Rows from block 3 of the audio encoder of a small contrastive audio-text model, named by matrix and row number. Rows with one number belong to one neuron. Each number is 50 + 12 x the weight over its row's rms, rounded and kept within 0 to 99. All counts start at 0.
After each neuron's rows are labels from the 100 clips, of 14848, where the neuron reaches its highest value: "top examples" is what is common among them; "peak on" is the class under the peak. Only what is clearly more common there than usual is listed. The data: melodies that start on their tonic, played by one synthesised instrument. In brackets: how many of the 100.
# fc1: MLP up (encoder.blocks.3.mlp.fc1.weight, 768x192), inputs 96-191
# fc2: MLP down (encoder.blocks.3.mlp.fc2.weight, 192x768, transposed), outputs 96-191

fc1.363:59 56 51 84 57 49 52 55 47 51 48 53 43 40 52 52 51 46 80 59 28 56 54 45 41 39 28 34 65 51 48 36 61 45 63 59 48 73 76 34 47 51 40 51 45 62 68 74 41 74 38 46 43 46 34 49 47 86 47 70 51 42 53 79 58 80 47 65 48 46 43 39 56 55 51 46 42 47 64 24 31 50 46 69 50 69 49 30 51 56 59 61 62 42 53 43
fc2.363:52 34 46 69 51 57 54 40 50 57 51 48 51 67 38 41 36 54 69 47 53 46 49 62 32 55 53 27 26 29 22 58 49 56 42 68 52 41 63 52 49 64 60 28 49 50 51 65 46 27 42 49 50 51 49 37 42 56 70 47 39 64 36 33 51 49 40 67 74 46 44 53 48 48 52 50 43 67 63 85 49 67 69 70 56 64 45 14 46 49 60 44 83 49 52 49
top examples: sine tone (36); flute-like (26); tonic: G# (25)
peak on: G#6 (46); A6 (30)

fc1.696:49 43 41 55 63 11 44 44 50 32 49 49 33 43 45 87 40 45 56 39 52 53 60 46 58 53 53 70 02 57 64 37 53 41 49 45 45 85 42 43 49 45 53 37 48 45 52 47 42 52 45 51 43 61 35 39 63 32 53 58 34 56 60 43 60 74 60 44 50 49 51 73 27 64 69 50 37 49 39 52 50 48 36 54 58 52 50 30 49 63 60 50 52 49 76 41
fc2.696:51 57 51 45 56 31 44 41 54 60 46 53 38 52 40 68 60 49 48 35 55 50 39 56 71 40 62 45 80 30 42 45 55 48 51 49 46 04 49 49 64 28 47 53 59 52 57 37 56 44 63 43 49 35 45 50 54 47 39 69 53 24 62 59 47 17 54 35 63 47 60 48 50 61 63 79 50 53 49 48 52 43 53 60 63 45 38 29 55 53 49 49 55 41 76 49
top examples: the note C (100); tonic: C (39)
peak on: C4 (43); C3 (39)

fc1.542:74 57 52 53 51 45 50 57 35 58 52 31 38 47 45 49 86 53 46 72 53 49 59 68 62 17 60 52 56 40 54 58 30 50 68 59 40 55 52 44 77 49 33 30 60 40 55 49 51 45 37 41 70 75 45 60 56 51 61 52 59 51 56 37 70 47 58 61 56 58 44 50 52 52 57 54 39 53 61 61 77 26 58 59 49 51 31 39 41 69 41 37 44 52 51 59
fc2.542:58 60 43 38 37 50 37 38 71 40 53 43 44 20 68 41 55 38 47 49 60 59 49 44 47 69 45 50 40 50 49 75 52 59 41 52 47 46 35 72 48 44 50 42 30 37 51 55 41 53 54 41 69 66 50 59 30 54 36 50 50 34 51 63 59 57 50 50 46 41 52 48 48 51 59 68 14 50 50 37 27 47 45 50 54 62 39 63 48 55 55 40 37 47 34 31
top examples: the note G# (99); vibraphone-like (37); marimba-like (33)
peak on: G#4 (77)

fc1.98:54 64 46 51 58 81 41 46 49 50 50 40 50 44 36 52 09 51 31 52 52 49 37 51 62 53 47 52 54 61 50 46 28 59 55 59 19 45 48 62 50 44 62 60 61 40 54 77 41 55 50 62 48 44 53 53 50 49 65 47 47 54 45 54 53 35 55 29 23 43 72 51 22 52 45 59 49 56 34 51 64 43 48 70 63 45 61 45 42 48 24 65 57 43 54 46
fc2.98:34 52 27 53 49 38 41 47 46 69 48 61 44 46 47 52 42 56 31 65 42 58 56 37 53 46 34 28 36 51 40 29 53 43 44 41 46 55 31 50 83 40 38 57 50 61 64 63 65 34 32 32 55 50 40 46 57 34 62 42 47 51 45 19 29 48 74 37 41 51 71 56 49 55 67 84 45 16 49 40 50 61 48 69 66 54 65 56 54 65 19 45 42 43 51 27
top examples: the note B (98); the note F# (65); tonic: B (39)
peak on: B2 (64); B3 (29)

fc1.723:45 49 28 51 59 45 55 72 67 60 53 40 61 56 46 47 51 52 46 57 47 41 60 76 50 40 49 72 44 58 39 58 78 42 50 51 57 73 43 49 50 46 46 24 56 36 39 59 48 27 42 24 39 68 53 49 49 45 52 48 50 49 48 13 43 35 47 43 73 75 50 54 33 50 47 62 70 57 47 46 45 53 47 54 60 53 38 46 53 33 51 47 39 41 47 48
fc2.723:58 45 50 53 45 45 50 33 43 48 45 40 83 54 53 48 29 39 82 43 50 48 48 29 40 45 53 45 56 49 62 65 49 57 38 30 42 45 44 51 48 56 50 17 41 32 27 57 57 80 34 66 49 54 68 74 50 47 31 52 70 37 37 68 52 49 61 49 55 46 47 44 52 46 50 71 53 38 41 48 77 62 54 58 48 34 43 35 63 25 45 49 48 55 74 50
top examples: the note D (100); the note A (68); tonic: D (25)
peak on: D3 (87)

fc1.512:57 48 83 51 49 57 48 40 37 52 37 53 38 47 00 53 55 51 47 49 48 39 49 46 40 56 66 62 59 36 50 42 40 46 70 54 34 39 42 45 57 50 63 67 50 83 52 58 73 43 40 50 49 41 50 52 31 56 31 54 58 51 47 49 44 40 38 36 45 61 45 52 40 34 48 35 51 54 42 32 16 45 28 49 48 51 60 40 66 57 49 25 53 33 50 41
fc2.512:53 60 65 47 40 51 54 48 65 44 40 51 55 54 77 45 49 62 37 65 49 21 36 38 34 50 44 31 49 38 54 54 50 12 49 48 44 63 50 31 54 52 68 80 49 66 46 47 31 51 34 48 51 51 42 53 61 32 72 33 52 61 58 50 32 50 46 38 28 49 39 47 52 52 53 46 57 53 48 64 74 50 28 46 61 48 55 30 67 48 37 41 43 54 45 50
top examples: the note E (100); the note B (65); tonic: E (52)
peak on: E4 (90)

fc1.702:32 33 53 56 41 55 59 21 47 42 56 54 24 74 38 63 36 48 48 60 59 43 46 50 70 43 32 49 37 50 52 73 58 53 49 41 58 44 57 56 38 48 64 71 44 49 50 62 54 33 59 44 70 52 55 49 48 53 56 39 52 42 37 55 49 46 57 47 57 47 54 41 39 67 17 48 59 49 53 34 45 56 50 83 76 44 49 54 39 64 69 54 54 52 49 63
fc2.702:35 52 39 39 45 54 45 49 46 45 61 45 61 38 46 53 40 44 51 36 59 32 51 37 49 52 38 55 47 46 41 53 43 57 51 48 47 53 49 47 46 35 49 52 57 52 35 43 44 50 48 59 43 38 47 47 48 58 54 41 43 55 54 49 43 50 53 56 50 82 45 51 55 40 47 45 49 49 48 46 45 30 52 17 99 53 51 56 54 55 42 96 79 36 50 45
top examples: the note E (67); tonic: E (34); tonic: G# (25)
peak on: E5 (49); G#3 (35)

fc1.519:64 49 61 61 53 44 54 47 46 63 37 58 40 49 61 59 42 52 40 39 47 42 50 62 72 44 46 18 42 40 60 39 42 50 58 50 48 51 27 46 74 51 30 19 57 39 51 49 77 49 60 54 70 49 51 39 50 25 51 59 45 63 24 60 64 55 47 43 59 78 45 58 59 52 50 51 55 46 57 24 47 50 61 42 66 33 49 72 54 49 50 45 51 42 71 51
fc2.519:70 51 57 53 45 34 54 50 48 39 45 32 37 52 51 69 56 51 47 47 40 46 58 57 54 52 31 76 56 34 41 54 32 49 54 35 50 44 38 45 23 57 29 26 50 41 54 29 27 46 55 36 62 52 14 51 48 52 56 42 65 62 64 48 50 60 55 49 52 33 37 34 55 65 40 56 49 53 47 58 50 58 58 48 54 63 73 74 33 52 31 35 49 56 30 55
top examples: the note D (74); the note A (70)
peak on: D4 (34); A5 (26)

fc1.515:67 63 27 48 59 28 45 49 48 46 55 31 45 55 28 43 53 53 27 59 44 37 52 76 33 43 57 46 53 56 75 70 49 53 53 52 32 60 52 52 18 36 49 55 56 49 49 55 48 60 56 61 55 78 62 66 60 55 42 41 39 43 50 32 75 50 72 50 51 45 38 54 58 56 64 57 41 63 55 65 52 39 54 53 56 46 50 63 43 65 47 49 52 48 66 38
fc2.515:32 66 58 30 44 54 43 49 39 38 53 41 47 27 54 36 44 40 44 39 33 42 60 46 37 46 43 51 33 51 27 75 46 60 54 47 66 32 24 67 85 44 42 52 47 44 69 59 58 50 60 13 58 55 54 52 52 48 52 46 76 38 44 52 56 49 43 49 44 47 65 40 47 47 48 57 52 51 78 29 49 40 69 46 61 76 45 68 30 70 53 38 44 45 50 44
top examples: the note G# (100); bass guitar-like (34); horn-like (27)
peak on: G#2 (94)

fc1.54:63 62 43 55 51 57 53 49 52 50 47 46 57 52 52 41 53 57 68 51 49 61 67 53 32 43 15 75 52 58 39 44 58 43 54 51 34 61 56 45 54 44 34 26 52 43 36 74 49 39 39 27 43 62 64 45 51 50 62 51 52 41 33 19 51 62 46 50 69 66 61 62 29 58 52 55 78 48 40 28 40 61 50 47 62 79 38 55 52 24 67 52 44 47 43 54
fc2.54:52 38 53 40 53 56 46 37 39 66 39 53 51 53 40 49 40 38 67 38 62 54 60 39 27 47 59 53 53 35 58 67 56 66 45 42 41 65 59 53 50 54 27 33 46 49 25 64 55 69 31 48 54 59 52 53 47 38 26 37 61 47 43 53 47 45 49 27 45 47 51 54 61 39 41 40 51 35 42 53 88 63 46 51 41 16 46 29 50 09 51 48 54 37 58 51
top examples: the note D (100); the note A (66); tonic: D (41)
peak on: D5 (84)

fc1.641:48 43 58 66 53 28 69 50 49 51 35 57 46 49 39 48 31 48 56 26 53 55 53 38 72 37 49 43 18 29 55 42 45 47 46 51 42 57 41 45 56 49 31 39 46 54 44 46 36 48 40 41 49 40 34 49 56 30 60 67 47 63 71 54 42 62 51 47 48 64 45 69 30 64 60 51 50 45 44 50 74 45 39 44 56 42 73 48 33 45 58 49 40 47 44 35
fc2.641:52 61 67 53 45 41 38 42 51 34 39 48 65 60 41 75 56 38 47 37 64 37 45 51 60 31 47 60 59 34 43 56 46 43 41 47 58 39 62 45 56 35 39 48 47 51 58 46 49 36 39 53 58 38 28 64 38 41 25 70 38 61 57 49 47 40 26 61 48 43 47 43 46 50 50 79 43 47 44 59 54 53 48 55 52 52 73 31 52 64 48 48 39 44 54 33
top examples: the note C (100); tonic: C (58); bass guitar-like (36)
peak on: C3 (80)

fc1.674:54 35 46 47 53 50 43 62 53 60 49 58 61 56 44 51 39 49 47 40 51 42 51 62 46 59 49 60 56 53 51 50 76 38 57 80 45 48 30 53 51 55 31 45 63 41 43 53 52 47 37 45 34 52 51 50 54 53 54 55 58 51 32 43 54 52 41 54 58 72 52 53 28 33 45 64 56 29 43 57 48 52 57 59 46 70 48 58 57 51 75 27 56 47 54 58
fc2.674:72 52 56 51 50 46 50 52 42 57 46 53 49 61 51 49 42 47 72 43 41 50 52 33 37 32 50 49 78 61 64 75 49 50 64 40 46 71 23 57 45 53 49 50 55 41 52 46 48 60 22 51 52 50 55 53 44 31 46 51 44 50 48 83 45 47 66 48 74 42 46 49 49 43 32 57 71 55 51 50 84 56 61 49 66 35 73 43 51 35 48 56 58 44 53 41
top examples: the note D (100); tonic: D (34)
peak on: D3 (85)

fc1.388:51 47 52 48 63 53 47 33 53 57 56 48 56 42 50 73 99 50 34 51 31 38 41 52 43 52 61 41 37 52 50 42 37 63 54 48 45 47 35 65 32 34 62 52 42 27 43 40 42 44 23 59 60 60 32 53 48 40 59 58 49 56 64 31 73 54 50 54 57 45 50 57 59 61 51 55 38 49 66 40 46 51 68 39 65 48 34 58 40 53 32 46 48 55 42 42
fc2.388:63 54 53 44 47 42 42 64 55 51 53 48 51 35 52 43 34 48 52 65 52 58 63 49 34 53 54 55 59 61 39 53 47 48 72 50 44 44 32 62 53 41 32 51 26 47 43 52 48 50 45 58 32 53 48 47 48 45 56 48 55 46 60 31 38 58 59 52 35 50 82 56 63 43 43 45 51 59 82 44 68 34 69 46 70 51 71 60 72 39 41 38 43 46 30 50
top examples: the note E (98); the note F# (71); oboe-like (27); tonic: F# (25)
peak on: E5 (65)

fc1.730:44 50 79 71 62 49 52 44 51 63 32 74 59 41 53 33 39 51 31 47 51 41 48 61 64 36 37 17 63 30 50 52 43 48 55 45 46 30 60 36 55 47 41 28 44 48 71 47 82 34 50 39 59 48 45 54 40 36 58 59 47 62 63 62 51 28 49 58 71 51 36 51 61 47 58 62 86 51 53 36 39 47 45 53 65 09 50 44 57 57 49 41 50 49 82 42
fc2.730:79 49 68 52 46 27 62 64 43 40 54 29 69 46 46 60 58 51 32 35 52 42 49 48 67 53 52 85 39 37 36 52 31 43 52 50 50 61 54 46 44 51 40 32 48 51 42 39 49 53 45 46 49 58 39 67 57 54 46 54 49 73 51 52 55 71 35 48 61 37 28 41 51 39 49 56 42 55 47 43 44 39 46 54 54 63 48 53 48 46 28 42 21 65 48 38
top examples: the note D (100); tonic: D (44); marimba-like (37); vibraphone-like (33)
peak on: D4 (81)

fc1.550:71 63 48 36 67 72 52 48 53 60 37 84 50 49 40 49 63 52 69 50 46 50 49 60 39 38 55 35 25 53 51 56 59 60 48 41 49 46 65 43 36 50 44 37 62 46 49 22 35 78 50 66 57 56 42 50 53 19 65 41 46 39 50 35 52 50 49 33 43 44 37 55 51 38 58 61 61 54 87 27 59 70 51 40 65 49 75 49 48 35 43 73 46 55 45 58
fc2.550:44 42 51 21 63 62 43 47 33 42 35 47 49 51 51 38 50 53 58 40 52 52 43 49 24 44 35 63 43 54 42 50 54 41 64 69 37 44 70 54 45 37 46 43 43 39 48 73 50 31 38 37 42 45 40 57 44 49 58 56 50 65 44 55 49 56 48 50 57 53 43 50 35 38 35 60 47 44 56 61 39 53 38 60 46 64 93 45 54 45 46 52 39 39 53 43
top examples: the note B (100); tonic: B (68)
peak on: B4 (52)

fc1.754:46 41 54 53 32 54 52 27 46 47 56 47 41 49 41 55 39 43 45 48 52 56 47 47 56 51 38 46 37 53 48 70 55 60 67 39 52 57 63 52 48 37 52 66 50 44 40 60 61 38 55 47 63 49 54 50 49 66 39 37 52 58 44 49 44 48 57 45 49 69 56 44 48 62 10 47 68 47 54 50 52 56 50 98 40 37 52 52 60 64 53 48 54 52 46 58
fc2.754:48 52 49 41 53 55 49 42 51 50 68 45 51 55 48 50 42 35 49 49 59 48 51 50 54 54 49 51 44 43 42 51 44 61 39 49 53 51 48 48 48 33 52 52 54 53 45 46 46 51 53 48 49 49 57 51 37 48 47 48 49 50 59 44 47 41 50 47 45 81 52 53 44 49 45 49 56 47 50 49 38 39 48 26 99 62 45 53 48 63 48 84 66 48 46 51
top examples: the note G (70); trumpet-like (34); tonic: G (25)
peak on: G4 (40)

fc1.123:42 35 52 57 28 60 59 35 42 48 59 49 16 81 33 57 47 50 34 60 55 42 53 46 64 35 40 48 40 45 52 64 43 48 47 34 59 51 49 51 50 48 69 61 44 48 44 61 48 50 51 42 58 59 50 30 49 48 58 49 50 59 41 55 45 44 50 46 64 39 55 35 31 69 05 52 48 54 56 46 36 49 36 68 84 46 44 51 30 69 54 14 82 42 58 67
fc2.123:44 57 53 37 62 49 39 53 51 55 75 48 57 43 44 56 49 42 54 47 43 49 51 27 57 51 43 51 44 52 43 59 53 52 47 48 53 46 48 49 47 37 49 52 62 53 43 49 46 50 44 59 44 43 49 49 51 62 53 49 43 59 36 48 40 52 51 51 37 99 51 34 43 38 61 49 48 48 50 48 49 27 67 43 99 45 52 51 49 41 41 74 65 25 47 51
top examples: the note C (78); tonic: C (53)
peak on: C5 (64)

fc1.427:33 49 42 65 56 73 58 55 46 82 49 55 42 67 62 34 68 30 53 47 53 62 53 50 60 41 45 31 52 50 39 52 50 61 49 75 58 61 29 55 35 46 52 55 43 54 79 58 46 57 47 48 41 65 46 53 52 61 68 59 53 57 37 55 63 42 55 47 46 37 65 41 56 37 60 48 39 59 51 60 82 44 67 61 52 43 47 55 56 41 50 58 55 50 40 53
fc2.427:46 41 55 46 68 23 46 60 48 40 36 73 46 50 63 48 67 38 63 25 53 37 57 34 62 49 38 41 49 32 39 33 52 36 65 48 59 33 49 37 50 54 47 58 64 64 31 35 58 53 53 19 54 63 44 61 51 58 39 47 50 40 50 49 45 50 47 52 50 66 44 30 34 47 50 20 47 46 41 60 52 68 52 55 52 40 44 26 57 56 58 68 42 55 54 44
top examples: the note E (100); tonic: E (30)
peak on: no note (84)

fc1.572:36 62 48 42 60 58 38 17 43 32 50 51 49 67 56 47 48 45 62 52 43 55 54 67 38 46 66 61 42 41 59 24 45 35 44 45 40 25 33 53 44 43 34 69 25 56 62 43 48 49 37 43 60 60 51 45 80 52 66 77 51 52 48 71 50 41 42 59 48 51 55 50 51 46 48 43 32 35 65 51 50 50 76 43 54 59 57 58 52 39 42 20 47 61 29 33
fc2.572:78 32 48 51 44 47 50 51 36 51 51 51 36 34 55 39 47 48 47 71 44 38 35 34 32 46 48 32 59 48 44 46 50 57 26 51 49 69 46 27 45 62 42 65 50 64 44 51 50 47 55 62 49 46 41 48 46 50 10 45 51 45 55 34 51 80 52 62 50 50 49 39 48 49 40 56 53 71 54 41 56 70 58 45 71 48 48 72 50 30 53 47 69 48 38 48
top examples: the note E (99); the note B (65); tonic: E (56); clarinet-like (29)
peak on: E5 (81)

fc1.113:50 55 61 42 70 48 49 49 57 68 45 00 59 58 45 62 54 56 52 58 51 48 40 52 56 59 55 57 57 67 50 39 42 63 48 50 50 35 50 56 50 60 45 58 43 60 76 48 56 49 33 51 49 49 50 56 38 57 61 50 50 59 39 60 56 42 54 47 50 44 58 17 45 53 50 49 49 61 29 63 56 45 43 65 55 49 58 58 43 46 41 49 62 50 59 57
fc2.113:35 49 33 47 52 43 59 51 63 51 44 73 47 44 37 52 43 40 50 67 52 45 62 27 56 44 63 31 53 42 65 50 42 56 50 53 50 77 72 51 55 39 52 45 38 66 67 64 62 54 41 50 51 60 47 51 54 41 56 69 44 66 47 48 52 90 73 52 54 56 75 50 48 41 51 73 31 50 46 38 36 49 53 34 38 65 70 58 48 60 41 48 52 51 33 48
top examples: the note B (100); tonic: B (58); clarinet-like (52)
peak on: B3 (84)

fc1.707:67 91 30 37 61 61 33 71 57 52 46 17 37 55 33 48 41 68 46 36 50 46 50 53 64 64 35 69 59 60 50 43 55 44 58 55 40 44 50 61 46 53 48 52 59 49 72 61 45 34 51 46 44 51 42 57 52 30 59 63 49 64 63 56 44 25 65 43 56 31 57 49 50 70 53 60 50 57 41 59 46 62 55 58 67 22 64 57 48 26 51 43 52 51 47 47
fc2.707:27 52 36 39 53 33 50 47 47 50 38 76 47 46 41 49 37 44 53 51 64 47 63 46 60 44 54 36 47 58 54 52 55 53 31 45 19 76 55 51 64 41 39 50 50 37 55 53 55 53 39 58 51 38 52 48 54 49 58 62 44 53 41 31 34 83 71 42 53 46 60 59 43 51 45 63 49 40 42 21 30 67 52 51 48 53 76 43 52 37 41 51 42 42 37 49
top examples: the note B (100); tonic: B (41); clarinet-like (26)
peak on: B3 (82)

fc1.161:49 50 45 41 54 60 45 44 53 58 36 47 53 54 35 46 40 52 62 46 46 42 59 80 35 45 48 70 57 69 43 43 57 35 53 54 24 47 16 49 63 54 34 43 55 51 50 45 51 28 45 32 45 47 62 42 56 46 48 56 58 42 28 43 54 56 41 62 59 71 53 59 25 47 44 51 67 41 50 58 43 57 61 52 51 86 47 53 52 31 62 38 55 52 45 56
fc2.161:72 47 51 48 50 41 53 42 38 53 45 55 49 58 36 50 40 44 57 46 36 58 48 31 25 43 50 49 77 50 84 65 58 52 40 31 36 73 27 52 36 51 34 57 46 50 41 57 50 73 32 52 54 54 53 52 37 45 37 45 44 41 47 63 57 54 52 48 51 41 49 47 50 46 22 57 56 48 47 36 92 61 50 49 66 18 53 33 41 28 69 49 56 33 61 45
top examples: the note D (100); the note A (74); tonic: D (65)
peak on: D3 (84)

fc1.437:70 49 83 57 50 42 61 39 52 73 46 42 21 51 00 55 63 48 37 59 62 44 49 58 50 56 68 61 59 49 47 58 51 52 68 55 44 43 41 48 49 44 68 61 57 31 60 39 45 46 42 64 47 47 56 69 42 43 39 47 51 53 41 43 52 37 45 45 59 55 35 58 57 26 65 48 50 47 55 26 22 37 49 43 50 58 37 49 46 61 46 34 56 48 37 36
fc2.437:50 65 65 36 41 43 50 51 48 45 57 41 75 44 69 39 12 56 39 67 36 37 44 47 39 53 48 32 58 47 51 47 46 12 33 48 39 48 39 36 59 55 59 63 43 41 51 47 36 47 48 42 41 47 69 50 51 41 67 37 46 52 61 38 47 52 48 44 49 49 59 37 51 56 50 44 51 49 74 56 72 42 23 49 70 64 52 61 70 54 39 38 41 44 39 53
top examples: the note E (100); tonic: E (70); the note B (65); trumpet-like (34)
peak on: E4 (93)

fc1.654:50 52 27 36 52 45 49 70 55 47 49 53 49 47 43 57 66 37 38 51 37 45 55 50 49 24 52 38 53 41 58 67 37 56 48 48 32 47 44 34 86 48 49 45 57 66 65 59 51 56 51 74 78 80 49 49 62 70 60 75 75 53 51 50 66 43 49 49 91 53 44 60 57 45 58 53 42 56 62 72 60 37 64 50 51 47 23 24 53 66 49 41 45 53 48 70
fc2.654:58 49 50 42 35 47 42 17 63 44 76 46 50 28 50 47 39 49 26 46 45 74 52 49 59 54 34 61 45 48 38 73 30 56 45 72 31 46 37 53 30 43 52 33 55 52 53 66 34 54 60 30 85 56 53 51 44 53 40 56 48 35 51 57 57 49 52 40 54 47 51 49 50 42 59 55 18 57 59 29 25 40 58 52 58 44 51 42 43 51 50 20 49 50 30 60
top examples: the note G# (100); the note D# (70); tonic: G# (61)
peak on: G#4 (59)

fc1.733:58 53 79 50 69 58 68 17 49 52 43 50 54 38 33 46 17 47 56 48 75 49 51 45 33 64 64 49 51 50 55 56 44 44 60 50 37 43 56 67 67 60 47 64 62 53 48 58 62 45 51 56 44 47 55 55 37 50 56 58 65 51 50 37 27 43 34 48 60 47 32 33 21 47 40 50 32 59 50 36 10 45 43 55 43 63 65 49 41 52 43 48 44 50 52 47
fc2.733:41 58 40 55 21 42 39 19 32 51 37 52 42 33 54 46 48 73 39 55 55 36 47 49 50 58 38 35 55 29 57 55 37 42 16 40 43 53 51 48 47 60 50 80 73 49 46 31 44 55 51 46 58 55 56 48 55 57 53 34 37 22 78 66 54 56 47 51 53 51 59 47 51 44 59 39 50 42 50 51 58 38 46 48 24 61 44 51 72 45 41 38 48 40 50 52
top examples: the note E (100); the note D (65); tonic: E (33)
peak on: E4 (99)

fc1.759:43 51 13 76 53 45 61 50 50 69 44 55 46 56 47 59 41 62 55 52 52 64 43 60 56 60 49 20 43 49 58 53 58 45 75 70 53 64 63 48 56 48 75 50 51 60 72 41 49 46 37 47 24 40 56 49 57 69 56 75 85 46 60 54 44 53 52 51 58 37 40 72 40 55 53 42 57 45 52 18 67 73 74 54 51 62 40 28 56 51 52 40 54 43 59 51
fc2.759:65 53 29 54 49 57 49 33 87 63 44 35 54 32 55 55 67 53 54 50 69 54 46 49 57 50 41 61 39 54 30 60 52 54 33 51 48 42 56 40 39 41 78 45 68 55 53 63 56 67 44 54 52 63 61 34 51 36 57 61 36 45 63 43 56 66 46 53 66 53 54 12 45 49 51 49 50 55 51 99 52 39 46 62 35 46 30 47 54 48 54 27 67 50 50 56
top examples: the note G# (95); tonic: G# (36)
peak on: G#6 (65)

fc1.481:42 70 50 42 66 62 48 50 53 67 34 56 64 59 44 50 36 35 43 48 53 54 43 53 20 52 46 71 49 57 48 33 48 43 48 50 50 38 55 52 52 42 48 62 15 51 61 38 50 23 60 33 62 51 47 49 55 33 76 62 51 61 37 51 60 08 35 65 71 28 45 56 64 56 42 50 44 52 48 51 48 40 54 55 66 34 50 34 52 58 41 47 50 75 50 36
fc2.481:72 26 50 49 56 58 74 56 38 49 57 45 67 41 54 56 56 47 42 46 50 59 45 31 18 58 59 38 47 49 51 39 43 51 42 51 53 41 47 50 39 52 49 63 53 62 48 56 43 64 64 62 54 53 49 54 46 82 16 43 55 41 41 40 61 91 52 66 66 49 38 39 34 62 48 41 37 43 50 48 52 52 69 64 56 85 39 32 50 38 43 47 43 68 45 49
top examples: sine tone (28)
peak on: D6 (54); C#6 (34)

fc1.590:32 68 40 52 45 32 64 48 29 43 56 32 54 53 50 30 67 60 84 69 51 45 53 62 78 51 67 54 57 56 42 39 46 60 51 57 45 50 62 34 47 44 45 47 59 41 50 57 85 52 51 20 51 52 31 57 48 16 67 37 49 66 60 50 52 57 44 69 42 56 56 48 52 42 56 55 45 48 46 48 37 48 40 52 57 45 45 66 45 52 25 51 36 56 55 43
fc2.590:49 44 37 45 34 47 45 52 89 48 53 52 24 44 61 60 62 28 80 56 52 38 47 50 74 66 45 49 31 60 65 49 50 50 39 40 51 53 48 61 40 32 42 36 28 41 48 52 32 30 45 69 41 70 47 53 42 57 29 36 56 40 40 51 58 50 52 72 21 54 60 33 51 59 51 71 41 57 38 46 41 44 17 62 51 55 47 67 75 55 39 50 43 68 46 38
top examples: the note G (100); tonic: G (52)
peak on: G4 (53)

fc1.760:72 49 54 56 50 59 30 47 68 39 56 32 47 58 60 80 63 62 60 49 42 47 45 49 59 41 47 44 65 48 63 70 51 53 79 56 54 58 42 52 38 47 54 38 54 47 69 47 23 51 34 51 46 73 40 62 52 84 51 58 43 51 56 56 50 51 59 52 42 22 57 36 63 47 53 52 54 44 57 53 52 51 68 58 61 45 42 53 28 52 48 36 49 64 47 43
fc2.760:42 30 23 47 52 30 49 61 51 74 50 51 45 55 52 44 58 34 62 59 60 48 60 23 59 58 47 32 66 71 60 41 56 41 14 58 31 59 40 48 69 33 38 54 12 51 60 62 57 52 46 63 52 63 46 26 48 28 43 52 76 52 51 39 36 60 70 60 58 56 43 42 51 25 63 72 49 53 59 60 38 60 57 51 63 63 65 63 79 50 52 44 80 66 46 38
top examples: the note B (76); the note E (75); tonic: B (35); clarinet-like (33)
peak on: B3 (58); E5 (38)

fc1.675:58 48 51 51 61 49 28 58 60 64 56 58 46 51 46 50 42 52 51 50 52 52 57 61 52 61 53 54 58 43 44 50 60 30 53 63 38 43 25 56 63 60 48 50 55 29 52 47 50 57 46 52 34 50 81 46 55 44 54 61 45 48 35 57 52 77 39 57 51 63 50 51 20 38 60 60 52 27 44 57 55 60 55 61 49 33 60 47 48 51 49 44 62 47 65 57
fc2.675:55 39 68 61 45 53 35 39 44 54 37 62 42 60 47 54 52 51 53 39 44 52 56 32 46 43 47 48 64 50 57 67 33 39 64 49 52 67 14 56 36 55 53 49 60 49 55 46 47 38 43 43 50 54 62 48 53 44 42 37 54 45 47 66 50 25 68 49 77 39 44 38 51 41 29 62 53 57 32 47 75 56 69 50 71 48 57 39 44 34 43 45 44 62 66 44
top examples: the note D (88); horn-like (34)
peak on: D3 (76)